Weights of a small audio captioner.
Model: waveform 16khz input, encoder norm layernorm_no_bias, encoder activation gelu, encoder num experts 4, encoder layers 8, encoder width 128, decoder layers 12, decoder activation swiglu.
Data: trained on synthesised sound scenes: up to three everyday sounds over a background, 26041 training examples, 24.6 epochs.
Rows from block 5 of the audio encoder of a small audio captioner, named by matrix and row number. Rows with one number belong to one neuron. Each number is 128 + 24 x the weight over its row's rms, rounded and kept within 0 to 255. All counts start at 0.
After each neuron's rows are labels from the 100 clips, of 14976, where the neuron reaches its highest value: "lies over" is the class under the peak. Only what is clearly more common there than usual is listed. The data: synthesised sound scenes: up to three everyday sounds over a background. In brackets: how many of the 100, against the usual share in percent.
# fc1: first MLP up (encoder.blocks.5.ff1.fc1.weight, 768x128), inputs 0-127
# fc2: first MLP down (encoder.blocks.5.ff1.fc2.weight, 128x768, transposed), outputs 0-127

fc1.136 [153 148 113 134  92 159 182 118 120 125 148 147 100 107  99 137 118 101 140 125 113 172 106 137 173 127 126 131 162 132 106 114  95 118 178 122 130 124 141 151  81 110 105 145 155 174 155 144 139 131 135 144 153 156 165 130  98 134 123 127 128 112 164 153  81 115 164 153 127 146  99 132  92 125 147 167 162  88 153  91 136 176 125 138 103 124 119 109 167 129 113 148 109 115 103  83 122 105 118 162 127 108 100  99  98 151 117 165 106 124 137 111 114 150 114  74 112 118 119 159 107  98 165 132 118 146 137 138]
fc2.136 [123 183 113 183 119 119 131 135 109 122 120 147 147 125 113 135 149 118  88 107  93 143 124 128 107 141 126 120 168 150 136 155  92 157 115 123 140 163 121 125 109 119 142 126 149 134 126 101 163 124 138 128 131 109  81 116 150  97 187 159 111 131 145 117 145 172  88 116 110 117  89 158 111 104  97 124 168 125 119 107 116 125 112 148 117 165 145  86 101  75 125 184 136 142 143 107 145 113 140 103 142 144 183 168 152 106 123  81  99 112 145 122 125 121  75 129 159 105 151 115 170 128  98 137 136 139 130 141]
lies over: coughing (36 vs 0.7)

fc1.28 [123 151 128 133 175 128 156 118 106 145 136 150 131 185 131 107 111 100 119 100 127 146 104  91  99 109  90 102 153 156 169 160 141 170 109 121 138  87 120 110 154 139 114 153 100 124 126 141 123 122 142 148 118 120 149 163 143 132 123 145 167 128 152 117 156 108 168 167  87 131 138 107 151 161 139  83 130 133  84 131 133 133 155 104 127 137 158 133 157 144 106  83  94 130  84 111 167 137  84 131 132 128 127 146 132 102  82  88 101  81 110 127 120 145 134 155 112 130 170 167 124 117 121 100 123  89 120 156]
fc2.28 [119  87 126 111 125 136 137 134 118 146 143 165 129 111 136 116 141 143 112 142 147  95 121 127 196 124 150 102 118 128 123 113 121 133 147 104 157 177 116 104 115 121 126 192 115 145 113 103 139 133 129 104 106 137 161 110 105 138 127  87 111  96 163  76 120 129 105 178  92 156 122 120 104 149 161 132 139 124 139 142 172  77 156 116 130 113 128 118 124 114 171 148  79 125 145 136 121 130  87 176 141 128 126 169 111 168 136 122 140 117  98  86  98 128 119 141 141 141 121  75 138 110 110  81 126 160 150 162]
lies over: speech (47 vs 1.2)

fc1.137 [133 145 128 113 134 156 107  93 167 139 119 112 155  78 139 121 145 151 116 119 143 143 143 136  87  77 138 165 163 158 105 124 134 101 151  71 157 143 130 134 118 102 134 133 138 175 111 124 120 134 113 130 125 116 134 171 136 140 135 165 166 111 115 144 101 136 144 176 129 131 160 147 112 133 109 116 129 152  93 103 181 111 121 101 148 141 159 110 101 114 133 128  58 107 151 130 166 149 136  88  97 145  94 123 105 120 123 117 120 119 139 181 103 162 124 104 124 101 102  84  82 135 120 157 111 117 110 129]
fc2.137 [142 119 107  95 145  92 125 131 133 103 161 117 141 109  91 169 118 122 140 141 113 102  98 134 101 116 122  78  90 122 138 118 145 119 121 113 177 143 177 119 142 121 126 147 172  95 148 172 113 137 116 119 132 112 155 103 123 160 185  95 122 109 143 115 128 182 147 100 149 131 151  90 129 112 115 141 107 125 130 157 114 113 125 139 177 131  78  97 161 137 125 165 118 112 104 104 110 158 156 136  86 136 101  79 129 126 133 152 151 148  97 114 141 146 145 160 123  99 140 109 183 161 131 147 119 118 150 112]
lies over: church bell (45 vs 2.1)

fc1.295 [113 109 135 118 186 106 145  91 165 135 133  95 145 125  96 163 123 119 109 135 127  82 166 120 108 125 119 122 110 155 129 185 124 161 142 136 110 185 141 160  97 169 118 177 129 139 129 122 114 133 156 160 119 121  91 125 114 148 172 138  96  89 126 107 155 155 158 144  60 102 115 133 133 165 119 105 127 141 120 152 112 102 103 172 129 133 159 102 153 123  92 125 135  94 124 104 131 140 144  86 108 143 130 110  97 120 155 121 121 127 146 158  85 126 116 123 150 136 134 103 124 127 145  92 126 130  98  95]
fc2.295 [158  58 148  99 132 133 124  72 120 177 124 110  64 119 143 126 134  98 146 129 152 134 112  79 128 126 126 166 103 130 147 148 159 135 140 126  93 131  85  77 142 124 145 136 119 103 131 106 139 116 151 120 117 111 121 121 106 139 112 114 184 141 117 135 104 105 147  98 108 123 146  59 133 157 135 134 133 156 134 139 162 107 163 116 157 146 148 124 149  74 152 122 133 120 114 115 136 153 101 107 164 144 101 139 134 109 148 117 131 154 149 126 137 112 162 128 146 168 100 133 147 117 158 120 134 146  90 175]
lies over: church bell (52 vs 2.1)

fc1.411 [130 122 168 155 143 166 130 164 155 108 157 168 129 122 137 119 112 144 123 108 131  81 125 141 165 133 133 150 119 101  66 177 123 148 104  88 157 120 140 117 131 146 140 133  83 143 125 125 127 122 139 183 165 133 155 127 122 151 127  96 149 126  96 150 154 117  95 159 126  81 128 130 116 144 141  97 106 112  69 109 143 110 156 107  98 119 104 117 147 133 120 100  94 101 151 147 104 173 151 137 152 162 161 122  93 135 113 122 164 112 151 150 135 148 127  70 120 117 145 145 118 125 110 107 107  86 114 142]
fc2.411 [144 123 138 154 149 116 111 155 101 134 138 127 151 131 153 130  94 133 155 126 138 104 127 166 119 111 106  89 108  60  79 155 150 121 145 145 175 128 129 121 105 139 121 152 162  60 136 152 127 127 124 143 115 127 121 137  99  95  96 104 171 118 125 126 150 165  91 130 108 124 143 123 172 128 151 102 144  93 145 106 173 145 135 140  80 123 136 130 143 137 168  86 141 122 123 152  85 143 166 152 110 166 120 155  81 123 148 162 136  93 135 145 138 144  99 125 106 149 140 102 158 128 159 110 156 105 120 127]
lies over: footsteps (29 vs 0.7)

fc1.309 [118 132 144 150 120 108 123 174 126  98 106 169  98 115 113 120 122 136 148  93 163 147 155 106 182 145 138 113 150 167 135 153  80 157 131  99 167 118 152 122 135 105 141 146 130 128 121 153 114 118 121 120 138 147  79  97 117 156 153 138 125 130  85 114 129 150 143 152 111 124 104 127 169 146 178 154 101 174 100 126 189 128 149 109 150 106  93 127 106 113 133 131  93 115 154 125 112  94 102 107 109 113 131 122 111 137  90 110 119  77 126 142 164 133 106  68 135 125 185 135 136 146 107 125 107 115 114 113]
fc2.309 [ 85  64 113 132 124 112 135 145 129 156 138 163 146 117 103 131 118 127 129 142 151 179 110 113 140 142 126  97 159 128 132 110 119 156  87  89 142 127 134 153 139 143 128 130 153 102 136 163 111 146 101 123 133 109 142 114 117 125 179  90 148  63 124 113 151 185 125 102  90 151 166 147  94 107 139 112 121 124 108 109 144 158 161 147 123 112 132 161 119 123 134 118 135 160 142 101 156 115 126 105 133 122 146 154 112 116 115 127 138 111 180  73 170 137 160 142 107  67  83 148 133 102 132 102 118 136 107 119]
lies over: footsteps (75 vs 0.7)

fc1.758 [123 146 143 149 111 149 149 178 125 130 141 104 130 120 169 123 128 156 198  57  98 134  84  87 155 115 103 118 144 112 155 137 130 162 121 161  95 124 126 141 103 108 156 113 113 176 119 152 109 142 128 136 142 128 141 121 168 149 108 150 126 127 110  80 159 128  94 119 132 168 138 142 120 110 158 136 161 134 114 169 136 107  99 108 108 119 148 144 113  99 162 140  92 157 113  91 101 136 105  90 114 100  89 162 110 118 107 144 119 116 129 137 150 101 103 113  99 160 121 134  93 150 120 100 140 131 126  99]
fc2.758 [ 87  86 121 124 144 110 112 133 120 136 109 155 143 137 166 138 121  86 113 132 118 115 126 179 127 164 118 145 142 136 142 125 139 104  97 131 151 144 142 138 133 123 164 139 135 159 147 159 123 133 161 157 100 133 146 110 115  90 164 149 123 120 107 132 126  79 118 136 135 147 102 128 133 123  79 116 122 160 133 122  65 136 161 138 149 164 132 107 197 107 102 149 143 137 177 151 126 116  60 110 134  94 124 111 153 134  84  94 131  94 146 129 156 167  97 100  87 146 105 108 154 149 119 145 110 144 138 130]
lies over: footsteps (33 vs 0.7)

fc1.159 [150 148 120 120 137 150 123 113 167 115 147 119 123 143 102 146 111 126  68 102 145 105 126 132  76 116 137 146 131 157 131 154  79 142 144 103 191 119 113 113  99 122 152  87 137 120 150 124 134 146 173 133 147 139 142 150  98 127 145 107 120 136 121 159 149  98 115 154  79 174 181 152 144 127 118 139 175 150 144  97 151 120 140 129 118 154 118 110 122 109 140 130 131 110 100 129  89 133 109 152 114 165 119 131 120 118 121 181 114 115 161 130  92  88 105  85  93 136 100 102 162 131 124 150  94  87  95 138]
fc2.159 [155 132  86  85 155 134 105 146  98 137 145 105 112 149 117 112 144 138 162 129 115 157  92 150 123 121 109 120 122 167 139  97 120 116 159 101 131 170 114 118 129 126 118 106 158  97 155 160 131 124 106 138 144 114  90 134 137 146 134  95 149 105  91 145 129  82 145 111  74 122  95 129 136 155 116 183 121  72 145 112 138 134 103 122  98 142 145 151 128 138 122 116 173  77 150 108 121 141 124 190 104 154 183 145 124 130 114 154 141 143 106 108 139 135 142 125  97  95 177 148 116 115 111 103 172 124 148 119]
lies over: crying baby (71 vs 2)

fc1.483 [150 127 118  80 144 127 131 137 200 151 102 122 150 129 194  93 163 108 153  86  93 139 118 123 136 138 145 127 127 120 111 131 115 151 100 102 166 147  95 110 119 131  93 151 101 140 131 150 158 113 122 122 128 106  93 135 122  73 129 157 112 122 102 150 140 149 156 132 134 109 130 129 139 109  85 103 146 132 144 156 132 122 124  96 154 161 143  87 136 142  91 152 162 105 118 188  89 162 122  96 101 146 160 126  98 126 148  93 130 136 142  93  95 129 135 102 165 121 129  90 120 128 138 125 113  99 145 112]
fc2.483 [147 110 135 130 126 102 133 149 117 137 122 132 114  90 144 125  99 141 108 108 117 167 102 106 146 113 141 128  99 132 146 163 155  94 162 143 119 154 120 122 110 130 121  99 139  99 137 107 118  91 127 111 101 141 109 113 130 132 149 150 124 134 105 157 150 103 126 148 167 104 189 162 150 150 203 176 136 116  95 122 125 111 146 113 162 128 100  99 104 127 142 171 122 100 152 130 132 196  81 107 121 114 136 103 175 102 140 125 136 167 103  97 129 109 106 152  99 118 107 146 143  76 145 147 144 144 112  92]
lies over: church bell (53 vs 2.1)

fc1.456 [142 153 142 162 132 177 139 142 174 115 154  89 125 100 126 143 107 138 129 105  75 114 121 127 137 116 115 110 131  83  93 122 122 106 169 143 144 153 149 141 100 125 105 117 126  99 120 137 139 165 174 151 117 102 141 116 150 108 153 155 117 164 176 150 159  79 154 171 142 129 172 141  95 160 122  96 124 120 122  96  86 115  94 141 119 121 127  79 104 130 115 123  97 104 139 131 163 111 123 168 125 141 148 131 102 152 112  93 103 156 100 145 115 123 100 141 110 120 159 160 170 140 139  99 112 140 149 116]
fc2.456 [159  85 178 131 111 112 142 121 115 119  70 119 107  88 100 113 108 156 102 117 116 116 152  96 132 142 125 134 139  98  92 155 150 108 129 114 202 125 134 151 123 105 152 142 121 131 127 161 130  72 101  92 117 119 136 177  91 117  85 121 158 124 125 153 158 159 100 173 155 132 126 118 121 146 147 178 158 140 138 118 111 184 160 146 103 174 112 121 123 111 123  97 129 116 120 138  99 150 168 108 122 122 107 133 127 126 141 122 163 114 152 125 158 144 142 115 119 128 124 106  93  94 115 113 123 129 127 156]
lies over: speech (40 vs 1.2)

fc1.744 [136 115 146 114 139 151 117 117 167 124 122 138 166 129 121 157 140 172  87 159 113 113 106 137 153 134 134 114 108 186 119 161 139 125 127  84 137 170  72 129 154 105 108 175 149 109 129  94 158 142 172 172 123 116 121 132 153  94 151 104 147 101 119 128 108 132 140 148 103  95 129 132 144 120 155 139 134 123 114 138 103 117 166 129 141 108 114 103 129 142 125 141 144 104 103 114 117 149  97  90 132 125 128 152  89 108  90  56 111 124 125 167 113  89 145  95 172 109 134 149 167 131 125  96 111 146 118  93]
fc2.744 [139 145 102  96 108 118  89 109 124 118 169 147 141  99 151 101 163 115 128 154 123 138 133 149 163 156 147  92 126 134 101 123 127 115 138 110 119 146  86 138 129 110  89 153  94 103  95 109 146 106 150 124 115 134 111 143 174 148 170  70 153 126 151  90 130 178 150 143 114 130 122 134 140 138 143 123 146 128 143 158 172 108 165  96 121 112 119 145 171 122 170 109 115 173 159 105 110 134  95  93 132 158 106 123 142 129 121 101 117 177  94 133 168 128 123  77 137 120  98 125 138 116 156 119 118 136  74 113]
lies over: church bell (56 vs 2.1)

fc1.728 [153 105 103 137 110 123 156 101 110 149  99 121 118 140 123 148 124 146  79  93 138 126 130 116 155 123 170 120 150  75 166 158 132 122 119 144 147 123 139 128 129 162 162 147 120 106 124 126 169 142 125 159 126 136 101  92 126 116 175  70 120 141 139 135 118 134 108 120 153 193  89 145 176 150 154  95 168 131 143 100 133 128 140 122 131 117 120 144 121 115 131 163 125 121  73 170  75 133 152 131  79 137 114  91  84 101 121  94 132  92 170 123 124 142 119 112 124 108 114 120 101 128 104 153 104 134 147 137]
fc2.728 [148 137 105 143 150 126  80 160 109 108 131 124 101 129 139 128 162 155 134 142 118 183 101  92 150 123 128  79 112 141 137  84 105  99 147 128 130 175 128 114 100 154 167 145 129 143  86 151 141 127 132 128 120 147 100 153 139 134 157 114 122  84 146 120 115 182 118 136 122 144 148 159  98 162 105  99 142 131  63 153 142 129 119 117 121 106  88 117 157 106 150 146 141 148 168  94 101 123 129  92 120 125 135 168 145 113 117  94 133 144  94 123  99 136 147 131 134 151 115 141 203  88 126 116 106 140 136 117]
lies over: coughing (34 vs 0.7)

fc1.632 [109 153 147 135 143 111 112 129 157 148  88 143  86 137 153 132  67 135 138 134 128 151 126 120 111  99 171 158 126 101 175 174 103 132  99 134 176 138 139 109 171 153 102 118 165 152 106  95 113 145 117 134 118 125  89  95 118 162  95  96 116 145 120 112 140 139 115 156 152 159 121 101 148 135 172 102 138 163 125 142 174 168 129 147  94 100 122 129 139 165 132 131 119 106 139 122 105 113  88 120 143 145  95 153 146 119 116 133 121  92 166 116 115 130 126  95 100 132 139 111 180 134 105  96 132  99  89 109]
fc2.632 [130 157 144 157 140 137 165 141 171 130 132 126  92  97 158 121 108 154 157 157 118 117 140 143 198 134  99 124 144 113 139 125 139 142 101 108 130 117 137 131 102 181 119 105 116 120 121  86 121 142 117 122 153 126 167 121 110 133  91 111 151 108  80 140 137 106 118  93 113 118 134 105 150 139 117  82 100 131 153 111  74 136 117 136 135 125 153 128 110 114 107 122 146 120 133 117 159 171 171 103 115  78 114 143 144 147  69 143 135 119 145 154 120 170 162 137 109 175 143  90 152 149  94 100  94 123 159 149]
lies over: footsteps (54 vs 0.7)

fc1.521 [114  99 172 155 109 150 138 123 143 139 109  77 122 129 126 149 127 157 150 119 168 112 133 105 115 131 163 173 115 125  67 154 150 104 117 146 132 157 110 103 136 107  97 145 164 116 128 123 130 143 130 166 139 143  66 129 136 164 128 128 116 142 111  95 143 126 101 143 134 122 165 118 128 135 123 158 160 139 110 135 119 179 108  96 107 123 146 114  68 170 158 168 129  89 122 131 118 145 108 106  90  75 122 134 120 146 134 146 107 111  98 126 114 106 139 116 152 117 162 144 165 103 137 141  80  91 145 100]
fc2.521 [127 116 117 111 142 159 133 132 129 140 116 128 146 128 149 109 112 145 108 100 108 151 117 140 113 132 153 103 158 123 129 140  88 121 168 112 134  96  95 130 154 139 121 137 156 126 151 146 133 105 145 126 108 101 134 138 159 126 111 117 120  93 117 108 128 110 177 139  91  83 114  97 114 119  61 111 103 112 108 153 123 128 111 172 110 127 137 160 166 156 122 129 120 199 104 112 110 150 100  96 135 128 103 173  71 155 118 183 125 152 137 144 149 153 168 156 128 144  96 123 155 153 120  63 131 151 107 104]
lies over: footsteps (58 vs 0.7); ball bouncing (26 vs 1)

fc1.764 [113 140 146 174 129 122 102 175 180 175 149  91 180 158 123 130  90 143  96  92 150 130  83 126 151 110 144  76 127  98 118 150 154 115 151 109 173 151 135  90 116 139 119 143 117  98 114 148 135 155 154 154 139 136 128 122 119 184  99 129 146 130 136 177  95 130 158 125 139 123 153 124 161 153 144 123  88 115 136 138 135 147 148 150 102  89 119 144 106 109 133 175 139 132 130 143 123 113  94 140 129 127  91 103  96 126 137 123  82  96 128 140 131  94 141 110  85  96 132 134 124 127 133 112 110 104  98 115]
fc2.764 [131 110 140 156  82 164 120 111 138 141 148 100 108 155  91 109  95 156 128 142 111 111 154 128 121 101  98 114 154 118 127 116 142 123 127 144 144 126 131 168 174  79 129  86 135 107 107 169 148 154 107 103 116 105  80 114 118  94 129  98 132 110 119 121 165 142 139 118 124 109 150  87 118 122  83 135 133 124 112 159 110 108 117 137 135 158 143 148 147 128 156 162 139 154 134 125  81 145 195 162  99 116 140 164  95  91 175 138 112 133 104 164 122 116 141 157 144 117 129 115 152 158 138  90 120 124 106 179]
lies over: speech (56 vs 1.2)

fc1.491 [134 137 109 192 134 142 124 143 167 120 118 112 133 149 135 161 126 194 114 102 109 144 127 141 159 123 108 130  98 142 115 158 122 130 151 122 172 161 103 141  90 160 161 145 123 148 113  94 106 140 128  80 153 100 172 125 116 117 124 170 101 146 116 174 110 160 133 148 116 116 167 114 100 135 126 170 128 129 125 116 115 129 113 120 134 140 133  87 169 115 106 146 106 111  61 122  94 116 140 123 111 131 107 110 141 157 112 142 107 118  87  91  79 181 125 108 140 132 142 133 122  88 147 118 100 135 126 102]
fc2.491 [176 103 146 198 126 119 139 122  84  81 142 142 130 160 138 115 163 117 114 138 133 112 142 142 154 159 121 144 143  92 118 144 139 132 128 134 101 101 126 168 129  91 154 117 135 134 136 101 120  92 125 174 100  92 136 158 153 144 112 107 146 149 124 138 115 120 118 110 137 155 108 110 135 144 177  99 123  64 170 139 135 149 104 133 145 140 119 150 160 106 114 119  74 154 158 115  98 139 157 148 116 143 136 162 149  90 112 101  91 111 115 122  86 136 129 124  91 144 101 169 143 156  88 123 126 141 101 124]
lies over: church bell (29 vs 2.1); speech (25 vs 1.2)

fc1.498 [138  91 105 129 171 127 128 163 158 110 147 115 120 128  92 106 134 145 132  94 124 149 122 135 132 105 183 114 108 121 154 113  87 137 154 133 143  96 141 142 121 141 100 114 164 110 138 139 159 144 149 105 147 140 146 149 126 147 119 142 147 148 110  99 129 137 173 109  92 156 101 136 170 125 148 154 148 154 107 133 115 101 146 178 125 101 132 163 154  89  84 108 149  91 105 128 111 158 101 113  69 103 121  99 138  87  89 129 164 122 180  96 103 125 159 101 130 113 135 157 148 114 112 120 106 107  91 115]
fc2.498 [ 77 159 129 123 150 174 147 156 130 106 149 160 109 137 184  86 137 110 120 105 172 149 130 124 110 152 117 142  85 102 122 142  78 141 121 134 101 129 132  79 158 140 138 122 172 131 114 144 129 152 141 144 116 119 102  88 166 125 107 103 137 120  99 145 157 124 108 129 169 177 149 113 130 162 117 161 150 116 108 125  96 113 127 154 125  97 117 133 127 149 117 148 124  82 129 150  99 105 161 118 148  72 105 110  72 150 115 131 123 172 126 107 127 133 135 113 147 141 124 134 131 104 153 107 157  80 137 113]
lies over: crying baby (67 vs 2)

fc1.442 [128 114 134 153 179 132 156 122 122 135 160 139 117 126 125  95 129 123 120 111 132 153  98 118 130 145 180 154 165 123 139 129 104 109 155 135 150 128 101 116 138 146 158 119  99  96 107  92 133 143  89 112 129 147 125 104 165 131 157 112 122 150 159 108 153 156 117 134 116 136 159 100 203 153 145 179 110  98 118 146 140  93 143 126 122 133 117 122 157 130 102 118 116 134 114 108 104 162 114  91  99 103 109 113 107 108  94 128 149 138 155  98 142 137 167  96  71  85 120 184 151 133 125 115  98  78  99 140]
fc2.442 [156 122  85 112 149 131 162 155 136 157 144 120 103 132  96 147  92 145 155 136 110 123 121 141 145 131 125 110 107 151 127  59 148 116 124 136 123 213 114 102 117 140 124 147 148 140 112 145  90 128  86  99 144 147 117 125 153 105 178 102 112 103 121 106 174 180 153 112 132 101 174 114 134  87 125 118 134 107 152 114 111 116 123 131 140  72 124 140 138 112 102 127  96  96 124 139 102 164 116 159 141 148 142 137 116 127 169 135 125 119 130 119 127 116 108  87 152 145 165  82 139 102 150 166 118 118 130 137]
lies over: beeping (87 vs 0.8)

fc1.104 [121  73 180 125 143 102  87 150 167 175 131 100 106 175 132 103 142 160 148 103  95 140 145 106 134 132 107 107 142 149 108 122 107 107 132 117 159 136 117 121 140  92 107 120 124 129 152 152 124 160 157  90 132 144 101 114 181 128 153 124 118 127 152 158 148  95 147 144 126 138 172 122 149 145 130 106 141 123 112 157 161 131 154  98 125 164 138 101 122 121  59 133 144 114 115 114 106 106 118 106 169  83  96 153 107  90 112 119 101 118 120 135 125 174 154 140 122 119 140  72 138 112 135 106 160 141 111 130]
fc2.104 [140 111  91  96 137 117 115 127 109 103 138 104 147 135 118 142 154 160 168 118 153 108 126 107 146 163  96 138 124 121 160 102 113 139 118 102 135 134 138 158 182 160 146 138 113 125 137 134  82 102 119 103 170 149 146 164 101 103 110 163 129 115 104 109 114 132 109 118 163  99 121 162 144 159 136 123 200 130 104 152 136 103 160 116 138  57 155 111 173 153 134 156 138 123 114 126 135 109 123 153  67 111 109 131 131 114  89 177  90  85 105 134 126 135 145 138 159 109 124 146 137 111 111 138 112 133 107 143]
lies over: beeping (58 vs 0.8)

fc1.108 [167 194 136 123 122 146 100 130 158 114  97 117 157 111 104 154  74 115  99 101 143 112 142 126 185 111 127 140 147  97 149 142  85  94 124 135 131 111  93 152 110  95 120 151 135 162 168 125 128 180  92 166 153 141 120 173 104 125 146 129  94 133 167 141 131 128 139 135 161 126 109 147 144 143 121 127 101 118 127 127 158 150 131 123  99 145 107 111 152 123 138 161 117 134 146 151  95  87 116 132  94 154  90  91 136 132 137 128 149 102 109 138 110 163 144 105  82 128 138 150 118  95 119 148 116  76 103 117]
fc2.108 [142 130 121 121 121 135 143 145  95 114 137 108 118 130 119 131 133 182 122 123  92  74 153 143 116 137 140 150 128 115 121 144 101 151 132 136 162 167 116 109 110 149 184 137 160  96 158 155 116 144 122 147 127  85 129 130 131 116 115 155  98  99 139 116 108 157 106 155  88 124 141 153  94 156  76 127  96 100 122  94 131  63 137 155 101 134  63 131 151  87  88 128 159 153 132 125  90 117 141 123 110 181 138 135 112 112 177 161 127 166 154 121 155 148 143 114 119 133 168 107 131 138 115 111 120 121 129 138]
lies over: coughing (86 vs 0.7)

fc1.273 [101 156 179 172 126  97 144 144  93 132 157 152 138 133 147 119 104 167 101 108 151 103  84 135 117 125 131 131  99 122 178 157 117 186 150 137 120  97 110 148 117 133 149 104 103 158 152 126 161 149 146 116 150 100 164 118 119 153 150 176 137 125 141 118 113 101 145 124 122 137  81 110 127 156 119 172 142 121 126 131 104  92 129 118 164 145 129 102 105 153 115 107 124 161 127  85 103 155  56 129 149 143 139 128  94 104 153 137 118 118  80 136  95 158 104 110 117 148 134 143  99 117 138 102 139 140 112 109]
fc2.273 [ 91 112 161 111 121 137 139 166  94  91 108 167  88 147 146 140  98  97 117 136 161 121 139 133 168  97 121 144 103 116 127 132 138 129 144 165 148 141 103 115 104 102 104 125 144 156 137  95 139 133 177 143 130 134 131 102  95  99 124 141 115 160 112 128  99 130 124 114 102  98 154 123 105 110 120 133 168 140 128 109 168 161 109 117 131 102 119 110 204 134 155 105 107 160 115 133 108  99 133 178 163 111 165  83 113 136 142 136  97 113  78 148 124 179  89 111 134 106 109 122 113 132 125 142 139 141 120 175]
lies over: footsteps (31 vs 0.7); laser zap (30 vs 0.8)

fc1.576 [116 114 144 183 123 155 136 151 146 153  92 128 124 158 128 157 108 152 118 115 122 115 124 155  80  75 138 133 112 112 148 137 139 168 121 104 109 100 142 133 134 168 114 168 116 140 110 156  97  86 125  96 106 132 139 120 133 129 106 119 154  86 157 170 186 100 150 151 137 142 142 146 152 135  94 172  98 147 141 140 131 139 145 128 129 134 159  89 132 125 146  69  98 139  94 115  94 143 112 106 124 111  94 101 150 123  95 116 113 146 169 131  99  72 114 115  96 128 124 136 150 146 135 155 123 117 131  85]
fc2.576 [139 142 107 171 128 153 125 131 170 131 138 108 168 145 143 109 162 124 134  78 122 143 137  96 144 167 121 130 135 132 147 155 143 117 140 128  88 159 127  94 107 153 133 121 144 176 160 110 146  87 157 145 121 106 135 132 161 115  96 124  93 174  83 124 138 113 109 132  93 150 159 149 111  80 148 122  96 135 106 107 106 135 130 123 104 129 149 107 128 131 111 151 143 135 167  94 122  78 133 119 122 139 143  98 156 173  98 131 135 143 105 134 105 164 108 172 136  84 139 108 118 136  60 104 112 102 155 125]
lies over: footsteps (72 vs 0.7)

fc1.14 [123 141 157 149 126 135 101 150 149 120 124 133 138 136 133 119 111 155 154  83 128 116 134 148 114 136  96 110 127 175 131 136 127 125 118 140 119 136 131 157 117 165 106 148 122 137 165 160  94 121 122 153 149 139  86 144 102 112 125 149 123 114  97 163 120 140 114 147 118 100 119 104 124 186 115 123 112 103 113 111 173 130 176 119  87 102 104 100 115 147 143 152  69 156  74 163 113 161 129  92 121 151  57 125 137  88  95 141 112 121 132 174 114 172 122 130 130 137 134 129 169 140  93 142 153  84 105 111]
fc2.14 [ 92 118 141 124 137 114  94  88 141 121 142 163 135 151 146 109 102 162 140 104 126  90 100 171 177 115 122 123 153 146 102 111 171 169 118 130 131 133 113 157 151 109 146 128 119 131 188 136 148 139 127 118  80 134 121 164 143 111 116 174 123 106 102 153 169 146 101  96 111 133 152  65 132 141 125 143 131  98  90 117 153 109 159 139 103 102 121 123 134 120 150 128  86 123 137 124 127 128 141 115  64 147 129 112 147 122  98 140 108 135 116  95 146 142 114  95 115 130 107 172 172 183 113 126 150 138 138 148]
lies over: church bell (65 vs 2.1)

fc1.297 [132 171 118 116 163 116 160 110 150 112 142 123  90 151 126  90 146  97 146  97 128 159 132 120 118  96 164 165 112 135 137 114 127 125  90 125 108  72 146  91 122 166 115 116 175 160 137 128  94 173 102 152  85 120 155 158 144 121 144 126 131 134 134 117 131 169 143 157 100 121 154 154 110 157 104 132 113 147 122  76 151 160 113  88 158 136 153 114 154 114 141 119 101 129 169 113 107 140 147 116 109 107 125  95 112 152 123 111 129 101  86 164 139 153 125  89 141 156 103 107 141 154 102 137 153 128  86 103]
fc2.297 [121 151 103 142 132 134 111 131 111 147 125 151 115 162 126 133 107 132 185 124 136 100 167 115 134 177 111 116  95 152 144 111 123 158 146  96 129  93 145 127 102 139 151 134 143 113 142 131 118  92 160 126 130 127 154  75  80 144 142 126 170 112 138 123 118 119 171 114 131 163 132 144 110 123 130 111 128 156 146  58 104 125 128 162 112 116 160 114 113  61 138 135 135 124 104 160  65 114 128 128 124 153 177  98 138 117 143 179 144  81 131 106 109 130 112 105 123 123 132 140 108 189 148 144 111 128 124 146]
lies over: coughing (38 vs 0.7)

fc1.114 [ 74 140 129 130 136 157 146 135 183  85 146 104  96 147  87 127 125 122 113  73 163 146 144 125 122 139 136 150 149 120 171 139 110 161 124 128  96 118 106 100 125 168 129 170 110 133 138 154 125 118 131 137 139 144 174 134 139 128  82 168 136 132 160 142 152 126 109  94 134 132 109 134 200 128 120 149 124 150  88 116 102 150 143 168 148 146 148 161 131 102 114 100 124  93 117 108 115 103 123  97  98 134 166 125 124 103 108  96 101 110 141 136  98 103 121 147 126 127 156 112  92 131 128 152  88 128  82 155]
fc2.114 [108 127 133 113 110 151 170 130 139 129 132 139 101 156 116 110 112 112 126 113 131  97 172  80 134 175 126 117 119 109 165  84 133 133 153 115 130 120 120 123 180 133 146 139 121 147 130 145 118 145 129  61 110 141 122 143 146 116  83 110 157 150 156 110 112 116 110 135 116 122 173 103 115 117 162 167 146 111 108 132  53 102 126 127  60 163 136 113 126 148 120 129 133 118 132 164 113 153 117 113 107 161 144 170 126 155 127 125 137 122 130  97 104 150 107 144 154 132 137  92 152 139  75 107 118 108 111 185]
lies over: crying baby (97 vs 2)